Weights of a small CTC audio transcriber.
Model: 2.13M parameters, activation gelu.
Training: soap at rate 0.0015, batches of 64.
Data: 39062 training examples, 1.5 epochs.
Rows from block 6, named by matrix and row number. Each number is 500 + 50 x the weight over its row's rms, rounded and kept within 0 to 999. All counts start at 0. Numbers have three digits each. After the name is the row's rms in percent of the matrix's.
# weight_ih_l0: GRU input weights (gates r, z, n stacked) (model.rnn.2.rnn.weight_ih_l0, 576x192), inputs 0-191
weight_ih_l0.182 087:373533560558526524522487534504441535526461443502530547585580538412517553481523426407457559476560521485454418486577596515509371535501444471581552500597528487593545482483419447485527500441561442487465391487492552453496523468533471401423530476499462487512512445483609598547507493431538486460539477398531494433465535525546554603503469581434455578601514499513492452554483505495475531444544541449530452442452402569558494488523424512443551432452446464481505490448464497518511526524495506487581434413533557536498451523481576524508536475437474524585525584499454451418505456480453530472
weight_ih_l0.183 098:461494480407520523550498515605470470535532517427570617412504571544488487520465431623468553526529492539542427559522501536566602501415573562555507399512433553522407504576531454610513489524493534544473505486534442499531515450409595462398556475574567495474508521471462496541480494520535518541419512504455569531411496496494495521514465365475488534470557521454504454467450544562542469534509561467406418574517502469555525550569491588528471432410522554449480401440567455532570506468465534490485504472552470497456473428448477565461470477544576574518531465464474498449567524538553574439
weight_ih_l0.184 099:513526502447544460489495510501509611487523522465454576585455525470517482537441460505454497523603481521467454573529434475383466595514503555497542524511453487563512554491593400515533529505503564523432569462522486426527428570507577426509490540479527578452571457444442483479458499519518488391546548536414443476626477546483522505584575470482445504541496525481465435504539402550484377532480555526495510523436465507575438452450535490509556388456521525530503470422580567570462403459421509488437473583467562505538533593490382462530412473541475516480461517512564444435471540480453571446
weight_ih_l0.185 095:553457584418513425524490589425530481526521507375473428520480497455497482491555591432455549503483459497524651471570564433511596542437516545518439559557588452453548477545566500553549549429413517560451506547463562508536548506455471480573467495509399524544504519439472465488541524473555535454452419548597471468534398520544459527579449436563552508456623478502534526425520539506541505457501478478483438454562535527468431499504551490518476485544431418557533438465486418459520542466422520584476457516562564429575463491519473541433432509417501565534566469551465510524565480518437512559
weight_ih_l0.186 103:575520530424467444495568528561497543458597432405496520561527495504460514528575543431492523446499430547478474402518525460552496539469553435507493464514406481505457443430478519502445465485519445561537427477554418552514520507479532446446411546436526462569480481502469376431457498461406532452553542444530513551478452529499534432547620490419424482573531432482492514554389514508478502403442507558445494540536532508473511489483459464468512518514446592575501555412546456491584605499567469463490545518489547486480538567529490548466502500556592506407520398519554523587451511591477557626
weight_ih_l0.187 093:471483514570561454526384458491512458514538450545598473397424544566464561468591461412490457607474569526497617542529559418542545489473545483460544498461554515481516467484475526491437463552541528361555557498446570495482513486429438501447551477470536517485533462454434552484513510413478448583514411510587560565552596549469491516597526520439471458513495477474534634531557429432558502418462509504464586542514509509485488568449566516534492522497464461520466465514461470515520516550427431556547434491480548484605526433509585488594597506521446507538549568452487447513479444564542521499
weight_ih_l0.188 108:425559495437563523466491437460523470593467395504528576460599464539600477567546496518554467511536522507434446554474508544472587479425515518597499451488446467477570492537461465485448507518467403475423509471478407603585490560486443547538533483522534481512513489598421498544521499510556596508465492431571585511461473503466478489562506551468572537530514515527427571412453540550433532527500564505456511458527574494417533533481517439405529542493424538476494493509539528477497514505567404533462487420505485496532564477332366599450481460507442514493480534517493521612484538559488470596
weight_ih_l0.189 093:566525585468511579454476464461476456532383449535481439484591531525591540589528425536580475536566464492629416495466443553443557564460519453438464479448430473472551420561552531479537526596529553559432459511491450512520511484424418404445412486475375499519440404522424565479438474506423483536516477556481477498458539511430470534566542569471536533483422468505483547526525588506516560527498460423457552500486452547548442493557455430517507476542428555477447560504525443525507582513508518554558426550478422501482454488498548486582523513436469541506492415554455585538471468501403486463
weight_ih_l0.190 105:471513554588564469467416572518547469448526433473487425508529567441533578421493505459440428462526536474479450546453512541540461534581425621471492566477517526451551509537473422510531407429611517566567554457521505506625447472463488488505516394465491533558492502454421521570432479494528472471481498534469484476543513569484544486539455423495582565426556556443544539453599460455502462442555462571560548521414549604411443453521484499550595556550523508439545514449407455442543533490476466518557500515579478487508420516541514493495475478489575562523568575516462581545483510581513486413
weight_ih_l0.191 093:586476450489557549541482461539512532542541503525466448602564461447548515530559512531471465490500500490434505467610427565492593602536549611542489506410376460372512467556538527542481573573541544563446599433563500506561429411470504470442515432447435413451492426514472532603477508549502543521487421524409450488479511423545500486544504454526504503471496504508498498430554548453443467569470386448511584521446588572538474622500525486447551514495469548430525489501556531506416530478453481496439451509528429437617506539513443601514508497476451524453512506510472506515539490481559488508
weight_ih_l0.192 099:541435460563463464486517481542453445408596418495411514458541500448483447556501572454528540506566557505540470515510429522460527537511438554549494482547526575454567495473563460434486549440444479500524445536583561588569475419474549520567441440493459569568528576528512467529539490473540530393387521467567533503426555521443442547563482497519492523478607461520490439573538464561489477523583458492504536568628517411509534457526443506538519457545522485497471526519478499475577473462425515423492457477543500505410441477489608407592592504566491533531458406532617423534489500500462432440
weight_ih_l0.193 105:579504547554470485512534460560490442526522465533495424547576614372493588461508496496451446514570575568460524527430575559553549511536534518557477499536519529522412511474552505381432475501565577509511440545584519556500492396458460443562583522548517489529439435512495439443510537501434412553521562581450430553506546423509473453516452458515479509521542547454434563481537520452497530507454551481471491527499416524500555402462516468494464500453537521449534458545416588462485574539536524533467480386473440592507393563511610401462578545474572469469545453476497506571419508511504496445
weight_ih_l0.194 102:416498572491610531527443610544502490533544490455521394439476450470488572529523572532485522455516571388476478617477349517418472442413451506514481467511480478457470479550522492452502583466488538479473532545506439428534490513406481463444500570446483542456484572508501475521511555494536515520470442544479562436568482512448501570509527410498427533549512499541611500406506460465530550578574468417571489426442602523481539509415489452434468444501412447464605468488484416445546504531457500580489493491483543496530555424472490559527610488582435520563468522456539505478602514467508493515
weight_ih_l0.195 096:513457465492460455409403486530558503476549475413545548579441487462589511500513446493517523447465575470586561475488515581531427455600471486518545564519457456506493456458625436480516497471473452529544520531525443600466506435416519486477456439469503491511576571527480510474490442483465502461526473556452387426552549507412482483443461459490486440519475538497516551604497490573463601541534521472558552382547408465425432440508576506580532532559502476573616607449505436534511454422536441556469444564516460535552395483476565556462498492464487427480427565498500529471469450553554501501
weight_ih_l0.196 102:537485534467543505478528467468512515526442495496479546511446600438451545529522557591479538569593427534489386580504536521510488512469456501582516552428455496526475489476424466512442472559409611456546463538500469524490553458456481441424550527473522487471479510401538481404536534427518492483522475534539434478531506543505493429479539447474498548503419498534453451474541521609481580388468449442427442400506510457483526394484544564563586554557466519460435443496567429418476457498568607493569497596494565489568516521563518437435598453559526565555482496544469518532421444528589421466
weight_ih_l0.197 113:471553433491524479484417441543466499478462531541459482587602546426475445563538466514449487406492516511555514549416587518473507492507417459450548497542544602480429382554475446534494516496477454534538543498420505581460442490556447540431481563535514538485458528409547475533424498453515451459521467456567462585477492568426449415431492468534529481526571583549516469489508564479518571479521476382389453518451556442479524484498490514510507393469526455417454515481441499468585591552506497601575423484424466517472462461580599480531535595495503455539475451544505490494480403424555462573
weight_ih_l0.198 101:533569423542460476352513479519550497616522455490521485559548502456517467489435468420612540642532463489513504483468521609437460569482494393476516490496446583495514537505533418538513467466448573478495452515451510498502502515542419471477518476512538450553587469515512456527531475558438624568465418563491520430501491470492523402509503473479550534511507524470552512493541556538487473551617435544532477645542509518461551531598519462540489541410533577531541572364478517411505539500537510396476494478504533533523505506475448555493558382408497554587488491545536488527493479521534493442
weight_ih_l0.199 101:518475593561489564426501574504516524533560470461550525476519530548413540478515475479481566561503556526476448522467485571462568481426562499504553538494421482431544534483444424509400552538539429521464414623457413541398492457436579548480492596560435549553415511454462439488431461530530500534428424445429560468537424413495547633485452555572503515622498589461569405583452446503436507550504493543519445510565466438523525523505509526541430502448502467542477481457571492470495521447461414460457466473427509438484534489506499498470578544532564434510522523577544436549513488450459483485
weight_ih_l0.200 124:383488477608434518479456402460521550502566547434494599581430592520497544417516480521501550483434529517492527508477431538375542478501490453580503511568467449537509530498544553498461492527468465463399555441502524453517520469568500522554452546477570494493553431492568462511500517492547515461530544485575523533612462481451514472535489505442428356442578623444439567536526504483507407488520556460477435495524439548556499512508522508480479520506474470609582486435418500435454556516461514495441509512475482406559445561502428581510488471414554400538486488468486514569615443517456464577
weight_ih_l0.201 088:365502511573374483480531424466470545510548463550435473462471473458428422378429466492458481437458544448556389473403446516449459536474464526486525538576572483513526516510458498411461483458489500510501507438493555489530532469506508420488444465471457580423517479452492404440441533621421423458544599532522481496541488467428526509506469554533469441504495490541588517564571450493493456515432498512519540525450498550523464442553561527479488416538469541411388535453467452464554476558506472473475430504556512593492420558565557583482484484576540413559496568512454464462464441505601460474
weight_ih_l0.202 099:482454406497444525501609394508449471490522439550482441460510534539576503542489445517559543433534469560476435511493500574547514395488446512610441513444485442433507569496508551406494570512546443540574486415452415553475519522438473400483540493563536512561479568451505536466520460472484446477532569532497555518443511491459561550459480486540447482571580548464432454462375490481453530456488488480369498530523408566443500544529420485502533501448536501485449539526432554442505432559608455404487480524504452514422498445458581501546526512571474485484422567459560425503562541595453413482
weight_ih_l0.203 114:577426577459545566490444463517578462501465484520460481487512427557504595531543515455473504577463546443467495563553410525548460436514414455403541468489544570468450536429465528564475455556561465457484469568484571572553462529559513473512511609505469514556459461440525507517499406438500603428526470483479503378427493407467442459543457456583542495556519455542491439539496564539501490470610480580501526489462454565510481402486578555503560567443480434558485534488444450418448475539457569477581415507524564539513437464462451521544545485466522516555406536516589543467488417470564565460
weight_ih_l0.204 101:413457450431404482554512560588560435482538432587557506555483521536492565524540536480481622563453520492532446504378458504427487435445456522563442513552441454489474510560506513530480508542484483517476425600537507515509503505470544602578462461499559462549453562433588461552537509539525565560529556469533561612358552524435544496466464488576475513523553499498485471419545587447512509444495483480400547479485424442572568548417611482539521536444538472482511565513485443571506490465531515553580465542473448513563548406529540469463459420471522462444512508458476562512591482530455448480
weight_ih_l0.205 098:483470563491466567513550500436477474580527538497518441487421506458481476518530420613416462515509630495506517583445504518425548560497492553438485570543595431458572582518504416457561519501467510547585475519474510506478496453458579557552494502445481549487421567516488497438549415547487534548381539421515441501548556591406455457523438577458545545526509517404526345451458524465482498561476486521508503492428469519547558446450465514507582520427440437519458455416500565442536575469536454471465483510517479456503489431475462522448481582553466448502395470502579489420560541487543567459
weight_ih_l0.206 097:513431505520419527428631451502576512399527531571597544523517576462485500444502523536462522503456504586558547488467459417454569449414486542519475434501475503516444494547496463459532440543476594550532596527430403477538574610553563523523516579492577616437479554538488498497454484491476430476532627489430532448483586571472532510528455455516484428494503544480454527445460480517527457600589514464500504547543552523543578486523472543560475440477431520472451558597493424491514494494410537563463558608461489560423449486514516577546496481512595514492485539514505474452523598470497564492
weight_ih_l0.207 105:516515509500390508469512524517515460576497527530497467507535494557476549460583500447465531422490440496483491546412539391512501468450494410552456471510485469540562488514555437495430529484519408438498574474518554406546522613455523478484533474525559514422505461479629400445508540524448544437527556502486566538523419564494512463458462469573456577455484452487511502542559594497511440488506573408493496487469446465565470464526445595465499568550551450459488576581526560465490419446561574512528492540435612593455554507567574515531515473614557494501422557499448580506557536482493588613
weight_ih_l0.208 096:547536488485419487557479509485445508588537453497556508576438397494497527416388567500592463485441515530486521558557383555482432521494561403658549507539478488578536527584540545476513411492449476473527526465497556563373455548454474423492566452488571544521417566444394506454553505499513491439559498393529546509538532521386468494449459422422508466503432557467558425560438525493455482390507452478486520529481476540487558493593496466548453505444446460424514501554553479465508499542500561466455580433509461570492442544486545505517476505536509537423506495452439522539481514492420486484
weight_ih_l0.209 115:594565436463608469514570453457481511509518451578520493391430460429551514469469507485498527539533517565497487443545477513448511527554567481510482533517529414534465511463470503463510490498479416469476473553537488470556492573501428533440602437508467514501499475540450533464517423480508516552511537530479511533554483548505499520516576550389441521481557554459428575392409440421558567623482451476517547478415436560422560450427464558522467501373564490429472440480493498451567588499480498443531543560566591545545556501491542533409492546536458468472476610518596569479514565611476439470
weight_ih_l0.210 101:548443552487470430445485493453464574552514504511515426582464503377538428520583473494506495564440459430482489484455484472512498571544562524493589517582414389451511495449490561523585478542463561447419451505476454468560502551495459418515511443544547560469381498552550456513483536542397498497462540464527489519423489550468456474419494505485533535437390544592599518471505416500485474492508516519454522554480498505530602556569519411531571496355565567478450490506444458543551578474520446499493520542594564543500561514544520583471461578471481542585533524491459517596542467457590470476
weight_ih_l0.211 091:523559508503423521561521520441519538529509415549493439556501481492461487517513460567471420496504539525555448563527497473428474552424520517552511599531546453463568499430471534554634525518535433565409550602420525529468451471559556530460538524571464476445466398563485505520484562500498510461519581495461423527573524496363474496541402526570479429468479475490503456470563467498497615522565558491409509473505457496576398473454525398456520554543438514534483530524482484473542562489544450459517460452582583543466477507421487421457488546514474440513582622480539478398496567560429477425
weight_ih_l0.212 104:509531527576474506482425577463537555561530439494564452484533549514501490494463529480533512436461562462535448504547561505404488421469495538408460500554465434582555423593504503514531352460507417496477421476458555494504503593503473536524498490504510459465546489524438464485535411443493577574567466477520431540515543465490475520488509452483416388403525539515477429653576471451491507483528486501445506438604492512578558416497514495527587442467520608467554518488446551452593453613522484490427439510521453423516474554467430468496531442520519435575463576512536403555506509440517553531
weight_ih_l0.213 089:528480562472403549465580542454431477377451402496566534484530505501438482544434504546466575525556537528502460560490553489429436454448540576441463505522502484495472553452477506423386507488568528517486520453493560525517505491450473482556468540485455444471488450550579495515427562519510512560488478413409509442537443432439403598500447563594583423494549552565541526553433437508491540523541487467459478524553596387467511454466549499469502455485559471558386524540580479489458491513465469481410555404505425524477490408540558532559587581533535539441473498463468555529613460515462487456
weight_ih_l0.214 099:517519522546441484521420406490454617547439572498534550538574533501569497475545458533367569467529492563420527450435366567435448511508490466453544495505409472418509557426443459435492526455416433516479474418539484599468564459500513476480530548519497520536403541507496502544566533511415452462554535515500459476570568500467422616547393459511486449485449504458596523436505497584538542423506450522498530464601496478508456530507469471511460508553542511504477454457542526416459543540501417490412462447503459483452464552511521612440501543594549511494540590483502524489444511407522540449
weight_ih_l0.215 111:504507480471449540495504444533439574521450453490395443513423476557578495519438452483561481428465507470489534554516420613531554454438440477608479572472441422517567552535447547511474626449504449518511488427534455485487466515477510546437479443537542601556495554485504529522545498548550530474473518508517504436486551426455433488553563540462516540461504485439467431448533450554525476534489530526441425498468500398538466491550471518524518541470584563485454430489463491514514470566530364430315498428519527560466474428533546498416568529441519446378546406486435513585430504519514524545